{
  "model": "image deblurring model",
  "train_examples": 48750,
  "horizontal_flip": true,
  "hidden_act": "silu",
  "widths": [64, 128, 192, 256],
  "blocks_per_level": 1,
  "block": "basic",
  "attention": false,
  "upsampling": "nearest_conv",
  "residual_init": "none",
  "beta2": 0.999,
  "final_lr_fraction": 0,
  "weight_decay": 0.2
}
Rows from block 2 of a small image deblurring model, named by matrix and row number. Rows with one number belong to one channel. Each number is 500 + 40 x the weight over its row's rms, rounded and kept within 0 to 999. All counts start at 0. Numbers have three digits each.
After each channel's rows are labels from the 100 images, of 14848, where the channel reaches its highest value: "patch colour" is the nearest of a few named colours to the mean colour under the peak; "strongest on" is what is common among them. Only what is clearly more common there than usual is listed. The data: simulated stained blood smears. In brackets: how many of the 100.
# convs0: first 3x3 conv (model.enc.2.0.convs.0.weight, 192x192x3x3, each kernel summed), inputs 144-191
# convs1: second 3x3 conv (model.enc.2.0.convs.1.weight, 192x192x3x3, transposed, each kernel summed), outputs 144-191

convs0.84:516486456460434441502512519486518537493474445446479527485443506541526469577471420489518406510461531533436503530472556511496500544506521504577484
convs1.84:463497488472452521497492510532494548672427508485457507439432490515474532430488548482492470535518663473513454581476471491504463541481508513543503
patch colour: grey (77)
strongest on: dark grains (99)

convs0.23:543464505501460502493499478467493498574499524402472477542451500475551502465511508494455485509532443492470546532500519490498482472506498520452493
convs1.23:542472499536466396469501579572492463423534493522539460594510550468510575523486494502506373527502460482479460512495523493496532478567496534526433
patch colour: grey (46)
strongest on: dark grains (100)

convs0.54:516483515473512457517543546447473529507528467501475519523535493521509421525572424519467491447506510521416517585496504504517493514498502538475507
convs1.54:476552503514429479503514515519517509552471531446495507459490485581484527540461522528467522457573487474493507517466513496446502493533516482451519
patch colour: grey (79)
strongest on: dark grains (98)

convs0.81:482492518536544552472474454489470501528498475444490421490471494486558456490515453421562412504498527511448509520494570606507480506481451486496471
convs1.81:493510507469531565505408421543490512575493551450487565502459535462452507410458481509488482487531613481533474515474511532547566502386523573487544
patch colour: grey (61)
strongest on: dark grains (84)

convs0.112:493477511531381484516439527585455461459541512505498542372476463389564570424496480460448482467448495450461523566479457546441437510502475472451454
convs1.112:535574514462496464504527467466447463319575504461508544545567513517507472482484458459520576474505484471515531452509503498464473456489467585467536
patch colour: white (66)
strongest on: round nucleus (39); crescents (33)

convs0.3:542509506494508541428455498441493505531505508438527539489454521486499480487502519497292409506507550514472490491501478513518449492555473513456512
convs1.3:481498484548524454485468541529530548521608483498555472554521503481360543518518501537506519479459490497473490555536525481534512480542495435552480
patch colour: grey (69)
strongest on: dark grains (93)

convs0.186:468531471486440551466525476491538483454494466453492374497483504466481485484459566544493516493487478465569496511531493440506588510463512431493566
convs1.186:421519480500439515482452509502534468490517486513554482407434486518522461486488475527456506515475426538469517429531504491500501567485527480530651
patch colour: white (99)
strongest on: no large cell (37)

convs0.82:510603533475489529489522457462574446459493498461507480509450507482532496453440548594495508508467476495586468501529409477491579492470516467464594
convs1.82:410470533561462547459524454499517508494474519461480546512488496537482458503461500502478458475509490494496465467463450501522498505481528591540642
patch colour: white (100)
strongest on: no large cell (43)

convs0.28:483537530457478534452519501479545446397506509442493515520465465490495504430455500533489515464452471476552431449519405488498576505495488439465544
convs1.28:442535517503493572459502429468486523503453557457470533547492506527498327423461452461477444475523491502527485487522511489528565494499511567478593
patch colour: white (100)
strongest on: no large cell (34)

convs0.8:512493538531488509559472474356521461450439494531510503500452499483489413469615450508481484455500462488442433573472446528494541488483469470540499
convs1.8:524544460505556475500479557542510394522443499425464525436525365485553510546477498513507493495502504521550524552512514502456438455471497547473455
patch colour: grey (47)
strongest on: dark grains (81)

convs0.129:481507514573492470487518479346496473519463441540406434523524475596491463565567500479477473516505517510450551449487502486499446535506471457475475
convs1.129:499527467492419458535519554501479423445453494451515542484482492497494495443501532415473502472502493451517508466546485467489478488510520545463482
patch colour: grey (78)
strongest on: dark grains (95)

convs0.73:514454488525511469496517477443454523527533486496471538519497508567520439534560476512488459471513436488457545530509523534526448583544483619568519
convs1.73:488493528500493446570453497458511365472498518507430411453463495542460452530455470532538508511489516459515572482533513456535516446506494493461465
patch colour: grey (44)
strongest on: dark grains (97)

convs0.187:475504501474503532474551478437526466487522487467487509488439466450479488507427482521516535501484399514499421448513384504497554460442515400440560
convs1.187:433509554472423470477477475528478522545493482505497517533476521506490484389475461493447425495535480454493475512461531482452449518536511566557574
patch colour: white (81)
strongest on: dark grains (40)

convs0.36:505523495490498517396488514476578502507505500531506455512499492511506491477496505516556514506471490508487478500499517504500555471459498523470550
convs1.36:548492439513471496515544376480513514478480544494494505483505464548472519538492509467489479508474510515516527458522476530429545475468484464457475
patch colour: pink (70)
strongest on: dark grains (38)

convs0.25:520495552456447498517568468498530526539458454479556499497474508492455485414497545517544565533459508474557528515536500477499519495471489517453472
convs1.25:534486453508526491479495550537522530472351449474492608487492560516505510482544503493428506472481477520479447539523485488490476513490525529498477
patch colour: grey (60); purple (29)
strongest on: dark grains (100)

convs0.60:474522507534506540426473441409547480484491528509492448472507534470429473540437554527363475451507480508464510465480513506470493429479532456483500
convs1.60:457516517484434468467474557509485463451549497493590461420512523460501520508515532489577585496455463504477522509575466477527546544529490450511481
patch colour: grey (57)
strongest on: dark grains (73)

convs0.27:490493497548535455428416505504537498479505482526498476387488483438489524527474470558473530488516533491462493379486456490496570425466496527482487
convs1.27:480514483498451521482493431507485526507464514474508536477502505558432524484491496483496702472559507529500448510502507525482519523426505498520555
patch colour: grey (51)
strongest on: two lobes with orange grains (54)

convs0.136:481487502502531490491501502427488492528529496445451464488410450473538445542497452598469501562493447548526498491501463477535508522559555573487585
convs1.136:470479514533498500484506482506547505532439481496515486515450551533483505422455520478481490514527460486486450501478515458558416519498559592579566
patch colour: white (45)
strongest on: dark grains (62)

convs0.42:503507494515503504481440496465501535438491540521462442537440519492539505464542462424359480484481535510454527463489562474474452470468484481480459
convs1.42:463501493491498540499466609533534522524499509435480471459457495524576546561506544510511521482526460564501476505511486486463506453513481512571570
patch colour: grey (56)
strongest on: dark grains (92)

convs0.145:497446492478460481507499508425465477532516468545447553521527501475496506515494448456597433495526498503390515533487533515487411504460465532562414
convs1.145:443484521491403485512365530502509550557466508504424460450489490471516561430481493527444541479549534486486453510457500512459469557478484489498530
patch colour: grey (62)
strongest on: dark grains (85)

convs0.184:519440562512448498497445519553426451461516510480520554449497463467566558402514463444458484480448476458406557537487469546447416482495508488479418
convs1.184:429528500496512500467525493468447548413470494466501515523512490510445458461496518506491539533537432466567431510466488545518479514473480560454574
patch colour: white (72)
strongest on: round nucleus (36)

convs0.0:488502448487509485492505521466556462484447512526485442418474487506475444482482469563518480531490495498533485485496496491549601458503547489487568
convs1.0:469522492507488493534465441526478509542453490504467489473565491503480500494478392438490428549543503478509465471511517586424503513478463565462531
patch colour: white (84)
strongest on: no large cell (36)

convs0.32:528432535510481490505435515567361485513500542500495561490525475458544540433518443442488507482486485487394518519455477539411408501501482480494398
convs1.32:448506539517503461492476509413531478481538473462517481557424450552448464458505478480401538557508464485473489489474538518535510495503501498515592
patch colour: white (58)
strongest on: crescents (34)

convs0.19:473415511497592454480484489467486563493493478507451514484450470544457479636487436468538396519551581576436475548497537486489452538520490464505433
convs1.19:465491549515518551498485391511551535504487504434473496475464473505398498417536516468431467476531458485514425440487423450551533577504494486527581
patch colour: grey (83)
strongest on: dark grains (98)

convs0.78:524476534540398485531423519637423501471522527507556518441511518455573561441520459415440548464455496468442579566472512544453418513504484507516445
convs1.78:513481504521559544414605531489567516509504472478516578551484522497449471511567539444476456506463598511502499432504495419552488537531537545508594
patch colour: white (46)
strongest on: crescents (36); round nucleus (35)

convs0.30:480543496523426564486441482495533509394497493493471489417486507441519496485471534476448543530472500480522547507482515490487582469501501485481543
convs1.30:442574499482461538485490461469430458489456507494479480492479505541498516561462506515525489496535475505546480469510515439462559505512455481499587
patch colour: white (76)
strongest on: no large cell (42)

convs0.24:490503496513512536497505501385556538539472518493449413488548490518452491530520472586563548554533538503517505423490514446552579461534559547495534
convs1.24:535468514494453530441525607493541467456510484507472507494451548527526485462477587466487553531536505470487486495496510458479425495533520530566500
patch colour: grey (63)
strongest on: dark grains (97)

convs0.5:474516473504559519499474486501509543525506474387455458538480484589517456550473489545477516526502431523500530450479528463500519557537529572519534
convs1.5:450508505499513486453549493513489476420418517467486493508472493525516490498498455449497520429500381465511465482466455444495577487446502514483519
patch colour: grey (72)
strongest on: dark grains (100)

convs0.152:517474496550458456526439541662469491492523534549570544479478494425547569452557466416424510448495509476464525557462476577448448480483461505509452
convs1.152:421548457482512400512531474388500463399443514423526441473494481489502511486455453524549510490514456500478505489464485489480455519529462491487558
patch colour: white (80)
strongest on: crescents (44); dark grains (34)

convs0.35:475444471512592541454483544474468508563543437506462488540518476563495448577509450495502509490516475495454493471517563404516343489528523548525461
convs1.35:407481520463489542485482506489475516433504523460446393476457501539536429453501490478496447417524421517539457486469447497514488514429500505469556
patch colour: grey (75)
strongest on: dark grains (100)

convs0.51:487497515528476510411455477462509395478536486542485504459483527409527490551453530574406579492515526521488493490520544488499538471504505563517500
convs1.51:507519534513458485467505458491497472508499504515536518536489488552447505444512511541506547500466542537508481544542496508504468567527485454582527
patch colour: white (54)
strongest on: dark grains (52)

convs0.100:511484543484437433548506507595494476537472487509505503503457498411504515436555487515489488451561502474468520558468515595507424461542454513533464
convs1.100:573452531470476472534512518470554427527393542436546488511468527496582511514478545491481459534474548497498504537541471465499507509554463518500436
patch colour: white (57)
strongest on: dark grains (85)

convs0.123:515546501498547497491534515497574533499485497509506395486430505507445485553496559566459515502462523513510481567509518510503483479519505537458524
convs1.123:489522449499547472472521424473507436454486483450512394535542514531479497552493512508506581478479454456498576433472535477488462501459511455527519
patch colour: grey (84)
strongest on: dark grains (100)

convs0.29:452467506460540558511507496470484509498488446510515466552482498501524476488546502492459459501500458558445515514496558517464472519487449561532479
convs1.29:497485447524559489506490494546578514462516456498426510540524493450566536527494485492510476441458451482500546516536538479477472498519479442542437
patch colour: grey (68)
strongest on: dark grains (99)

convs0.163:483479426465513524488416523449522504533499500454461513527573512427502461501520472431439451546479523524486554456482506483618499493417484521526479
convs1.163:521531458518533511524510501480536499504442486492502527461504425540436496541512535489478461509590531483505460515451579497480496460480505490464500
patch colour: grey (68)
strongest on: dark grains (93)

convs0.93:479509475508499505487474498496532529467478514518481490500511517491483486520496526522349524508516535501502495498494514493515506469490495501490500
convs1.93:443530508469527488479494481456489477545486516483515492484485491497538523500493550555494556531481542531456456555507492480507466538568501442530563
patch colour: white (50)
strongest on: dark grains (57)

convs0.102:463507423459602495484507494507504501537520470497491413558463516522535527550527499510417582477502421524503487442475447522472508551487495459514510
convs1.102:459498458475543497485495480473495481536328524513435461440505550516449525510492497542537436485511535483432521548527471503431497497417477464472486
patch colour: grey (55)
strongest on: dark grains (74)

convs0.52:481498519508552549516483493532495443476474441453476459477461479475437453547515499497579570477532486478529538501492463501529553468482498535462508
convs1.52:459516424489553559514492519446489543388597487451500519510538517537434497501518456460501493469522475489540455453456506493464495413430476531501539
patch colour: grey (83)
strongest on: dark grains (100)

convs0.132:492493518558439530502522597463525437423581515545586571517521495442495516465485510455463482486452496478518484449502498486519529537568522528512522
convs1.132:525535466512571546492630396452501463439405528478453519485522444528504480544510515493534507490470481505520496487531487508498552440496478506436499
patch colour: white (89)
strongest on: crescents (32)

convs0.144:542506536538500427418453526479523450513529504489458515502528502474562489514497479519413481481522438517528424516470416440511523487505464518484494
convs1.144:483538499503499452527444523511514531443539523466560451484546485491466508491515477534497521466476506517529439559522531495480494509534474492509526
patch colour: grey (47)
strongest on: dark grains (98)

convs0.117:506461514516555456505472468488439548529521485523498466405511533534508465472519492494555354514547525521451532527458510533491479512486491505548457
convs1.117:521518537543564558475498487522527521511372511500475513499448525530473458484522524481447428490480423487498473475524493432610524481504517523525592
patch colour: grey (40)
strongest on: dark grains (68)